{"arch": "resnet_bottleneck", "model": "image classifier", "dataset": "simulated grey scan slices of phantoms with and without marks", "train_examples": 61250, "image_size": 24, "crop_scale_min": 0.8, "horizontal_flip": false, "targets": ["part", "finding", "side"], "num_classes": [4, 6, 2], "norm": "batchnorm", "activation": "relu", "channel_attention": "se", "depths": [3, 3, 3], "kernel_size": 3, "stem": "deep", "avg_pool_shortcut": false, "dropout": 0.1, "widths": [192, 384, 768], "mixing": "mixup", "label_smoothing": 0.2, "loss": "cross_entropy", "head_dropout": 0.1, "init": "torch_default", "residual_init": "zero_last", "optimizer": "normuon", "muon_scale": "match_rms_adamw", "lr": 0.0036, "momentum": 0.98, "nesterov": true, "orthogonalizer": "newton_schulz_5", "adamw_lr_other_params": 0.0024, "ema_decay": 0.995, "magnitude_pruning": 0.3, "steps": 7700, "batch_size": 64, "epochs": 8.0, "lr_schedule": "wsd", "decay_fraction": 0.2, "final_lr_fraction": 0.1, "warmup_steps": 1540, "weight_decay": 0.1, "adamw_weight_decay_other_params": 0.05}
Rows from block 4 of a small image classifier, named by matrix and row number. Rows with one number belong to one channel. Each number is 200 + 30 x the weight over its row's rms, rounded and kept within 0 to 999. All counts start at 0.
After each channel's rows are labels from the 100 images, of 14976, where the channel reaches its highest value: "patch colour" is the nearest of a few named colours to the mean colour under the peak; "peak on" is the class under the peak. Only what is clearly more common there than usual is listed. The data: simulated grey scan slices of phantoms with and without marks. In brackets: how many of the 100.
# convs1: 3x3 conv (model.blocks.4.convs.1.weight, 96x96x3x3, each kernel summed), inputs 0-95
# convs2: expand pointwise conv (model.blocks.4.convs.2.weight, 384x96x1x1, transposed), outputs 0-191

convs1.68,180,191,188,192,161,186,211,163,159,167,184,153,165,259,199,152,138,190,226,182,179,183,149,157,145,142,220,221,185,214,202,144,158,198,172,182,188,184,177,119,184,157,192,206,177,173,225,213,166,202,164,200,191,188,204,168,221,160,202,177,228,138,195,152,193,140,154,200,216,192,184,232,184,202,162,224,156,183,162,145,194,152,202,169,216,215,191,194,214,201,201,179,207,200,207,204
convs2.68,186,193,217,228,174,200,218,216,223,173,143,200,208,235,185,173,200,200,229,161,176,237,191,165,222,262,218,253,127,170,165,200,220,200,200,200,189,164,157,188,136,200,200,284,195,200,232,167,245,233,196,260,192,240,200,335,206,230,200,234,188,200,88,251,237,192,182,228,157,200,230,219,213,200,117,193,200,200,196,155,228,200,157,207,200,200,151,201,208,200,179,200,200,200,189,200,200,288,200,164,202,219,170,240,262,223,199,188,200,200,197,216,179,189,200,179,194,175,249,192,185,200,158,202,173,218,235,200,153,198,185,186,230,247,184,151,200,168,200,200,187,191,200,200,233,242,253,124,246,200,175,178,200,200,199,251,200,193,231,185,198,200,179,200,216,175,200,198,167,166,145,223,200,143,177,200,178,228,203,226,204,246,162,206,189,150,200,200,245,189,149,200
patch colour: black (83)
peak on: air (94)

convs1.70,199,188,221,268,240,208,203,231,180,153,204,250,183,176,164,197,206,211,161,178,177,199,206,246,230,189,212,188,199,131,210,174,176,206,166,177,187,186,190,171,220,211,234,183,191,199,178,139,186,156,120,156,204,183,242,168,197,200,193,186,190,244,187,234,166,208,169,179,180,182,187,206,197,212,198,228,160,225,200,189,104,193,174,195,163,171,163,202,141,189,186,177,236,249,162,252
convs2.70,200,199,200,229,235,216,211,200,171,200,186,179,215,197,187,200,213,207,200,214,222,256,200,228,186,200,200,182,182,196,270,176,250,200,200,223,249,186,227,168,236,174,171,139,187,210,213,188,209,203,242,186,167,200,172,200,238,209,104,200,200,200,200,164,200,200,140,147,213,200,157,213,226,200,237,210,242,200,200,200,220,200,219,154,199,236,188,195,247,215,200,187,200,200,223,193,200,189,244,305,150,190,241,200,120,200,244,111,222,200,142,200,200,200,200,147,200,200,200,184,200,218,182,178,238,200,228,200,218,144,192,218,200,200,225,200,200,219,200,156,200,171,204,157,210,181,252,200,198,200,200,202,200,200,178,186,210,164,194,231,219,200,200,281,196,197,196,200,256,200,152,229,125,209,214,182,200,200,219,169,170,200,200,200,212,200,223,228,200,210,181,200
patch colour: grey (95)
peak on: soft tissue (51); organ (43)

convs1.49,151,212,246,183,196,200,287,220,185,211,111,221,160,158,214,202,226,246,199,216,190,204,197,198,177,212,189,161,236,246,183,189,192,151,233,186,170,160,196,217,259,144,95,167,218,204,174,189,169,211,191,221,191,212,164,197,195,221,210,173,244,172,196,173,213,183,188,245,186,171,208,190,217,201,218,200,148,196,188,209,228,208,190,190,191,171,203,150,205,192,157,162,227,163,206,210
convs2.49,185,176,200,200,242,261,200,200,200,200,200,138,154,222,200,137,212,195,181,200,208,200,202,200,200,205,227,262,200,236,120,191,200,200,192,213,200,190,223,192,180,200,185,158,223,210,200,181,178,200,179,204,200,181,204,167,282,175,200,212,197,230,200,200,218,129,166,204,171,173,196,200,127,160,200,180,142,275,190,211,243,200,200,200,214,200,211,200,171,200,175,205,239,200,239,200,216,162,277,228,187,197,221,200,200,200,200,204,154,150,196,199,200,148,209,250,200,200,200,252,166,213,212,110,238,180,197,200,201,127,200,200,205,209,198,200,200,200,200,178,200,116,250,200,200,223,200,167,198,247,146,256,200,200,172,209,229,236,200,247,200,200,200,200,284,200,200,193,94,203,223,219,231,202,220,220,200,200,229,221,225,200,218,204,155,265,155,200,287,198,200,200
patch colour: grey (84)
peak on: lung or cavity (36)

convs1.1,192,229,179,222,165,189,247,227,218,175,245,216,179,209,177,186,175,237,257,201,200,198,247,242,217,191,223,199,200,203,204,170,169,151,258,199,230,198,219,154,214,197,245,191,244,248,187,187,186,207,199,229,225,200,172,247,207,233,220,191,214,220,214,191,85,179,175,235,175,210,193,215,208,204,184,192,116,187,172,213,239,170,154,215,138,209,190,222,170,242,214,216,194,209,182,146
convs2.1,227,214,220,223,200,200,200,224,200,207,200,234,237,200,237,200,184,203,200,171,200,200,83,234,216,200,200,192,125,183,200,200,200,200,200,154,200,209,189,200,164,200,174,244,203,182,208,161,207,200,200,184,192,200,215,227,196,200,195,200,150,140,189,200,148,198,183,189,294,164,200,129,240,194,200,217,257,230,148,200,178,217,200,200,247,200,200,199,200,200,200,203,200,200,252,178,179,227,200,200,200,203,200,200,200,264,237,190,200,200,253,200,222,228,200,166,229,264,200,161,250,200,176,134,261,200,215,200,157,178,200,200,200,201,226,157,209,185,145,233,255,226,229,162,199,272,200,206,200,200,178,225,183,153,200,198,161,210,200,171,199,224,206,200,222,154,157,200,213,198,200,225,146,231,201,266,271,200,171,203,200,229,200,200,200,215,158,231,132,257,166,200
patch colour: grey (93)
peak on: organ (71)

convs1.24,202,247,207,212,219,199,249,179,191,196,172,179,219,179,225,206,175,130,294,184,154,164,180,209,231,199,166,212,171,149,193,177,225,255,184,200,217,209,148,171,235,120,184,194,226,181,258,167,234,227,253,218,230,215,192,188,179,192,198,203,208,202,181,135,164,210,185,178,166,198,177,277,165,194,221,202,177,220,169,201,205,216,211,198,195,227,222,185,231,167,181,168,228,212,170,193
convs2.24,262,186,220,270,214,136,159,230,174,167,172,226,204,200,207,200,147,216,243,161,175,191,171,160,244,197,200,191,208,206,174,153,200,200,196,149,200,178,200,220,200,152,190,235,212,200,183,217,200,258,226,243,270,205,156,200,200,214,211,142,148,249,200,233,225,175,228,198,172,200,240,230,242,229,179,162,163,216,166,188,267,200,200,250,200,200,234,189,211,191,216,200,200,206,255,164,120,179,231,200,196,198,213,200,181,209,260,190,221,217,256,247,200,200,224,156,212,269,167,200,200,177,200,221,181,200,109,128,270,200,200,251,253,189,255,187,263,200,212,212,184,200,187,185,188,250,230,201,157,200,222,237,161,218,210,239,182,202,247,200,200,200,227,151,162,218,128,200,200,157,200,189,192,200,200,193,213,168,200,200,251,200,252,130,142,243,218,200,200,202,200,200
patch colour: grey (82)
peak on: organ (45)

convs1.11,175,198,144,186,209,151,204,176,142,226,169,193,229,226,149,188,177,177,166,138,194,197,167,205,175,230,166,218,187,194,232,218,212,231,137,207,211,156,185,192,181,186,205,145,159,201,185,250,188,149,205,235,165,195,198,185,166,187,178,215,216,232,225,211,182,197,206,155,231,203,198,234,241,211,176,160,170,187,216,167,106,188,229,187,255,202,249,196,209,192,273,213,222,208,182,173
convs2.11,219,200,200,255,227,165,200,200,200,174,218,200,194,214,200,200,185,164,200,198,200,205,213,102,267,174,200,180,249,191,200,222,146,200,161,217,209,221,247,200,194,200,238,145,200,200,186,172,185,218,203,192,200,200,167,162,201,200,200,258,193,249,187,232,184,165,200,209,200,221,200,220,205,231,250,200,200,200,236,200,231,148,200,218,200,157,183,200,129,202,198,200,166,173,255,208,186,199,213,200,194,214,121,204,205,127,198,188,203,212,200,200,200,200,169,200,209,196,185,200,200,204,215,200,254,232,170,181,137,200,200,200,150,227,211,200,194,200,215,200,205,196,288,200,200,156,195,155,214,204,220,182,189,158,242,206,257,200,217,250,129,183,246,251,184,220,200,198,225,200,258,260,216,182,223,187,127,149,200,222,168,226,214,192,200,200,200,240,247,215,200,241
patch colour: black (88)
peak on: air (90)

convs1.83,218,168,171,216,151,213,241,220,174,190,251,209,207,188,197,226,196,229,204,194,225,192,216,203,179,210,222,201,219,224,190,250,171,188,190,239,186,195,196,177,220,179,168,186,171,185,80,200,273,231,139,193,174,177,219,186,216,181,178,221,176,214,179,201,213,217,241,185,242,204,247,183,224,190,216,162,226,239,245,157,177,182,217,199,151,237,228,223,183,210,177,185,237,262,218,129
convs2.83,200,200,200,224,226,198,191,200,200,193,205,200,225,207,170,212,180,200,170,159,234,279,200,179,205,200,200,200,234,163,200,167,194,173,221,200,200,156,213,188,195,200,240,216,176,165,197,137,226,200,200,200,200,217,200,200,224,203,198,200,148,200,285,200,200,200,200,181,200,208,200,189,200,158,200,200,139,154,172,200,216,200,235,209,188,200,215,200,200,168,200,197,200,200,287,251,200,200,200,200,200,200,200,213,200,245,200,200,239,154,194,197,228,200,216,173,200,207,184,165,140,144,189,200,141,210,204,205,200,200,200,212,200,159,207,200,200,174,171,200,200,200,169,182,200,200,200,200,200,196,251,200,200,200,232,207,279,200,200,200,149,160,235,200,200,200,199,200,200,200,266,285,203,217,200,200,200,200,184,200,200,153,200,189,200,177,200,200,200,200,200,185
patch colour: black (88)
peak on: air (92)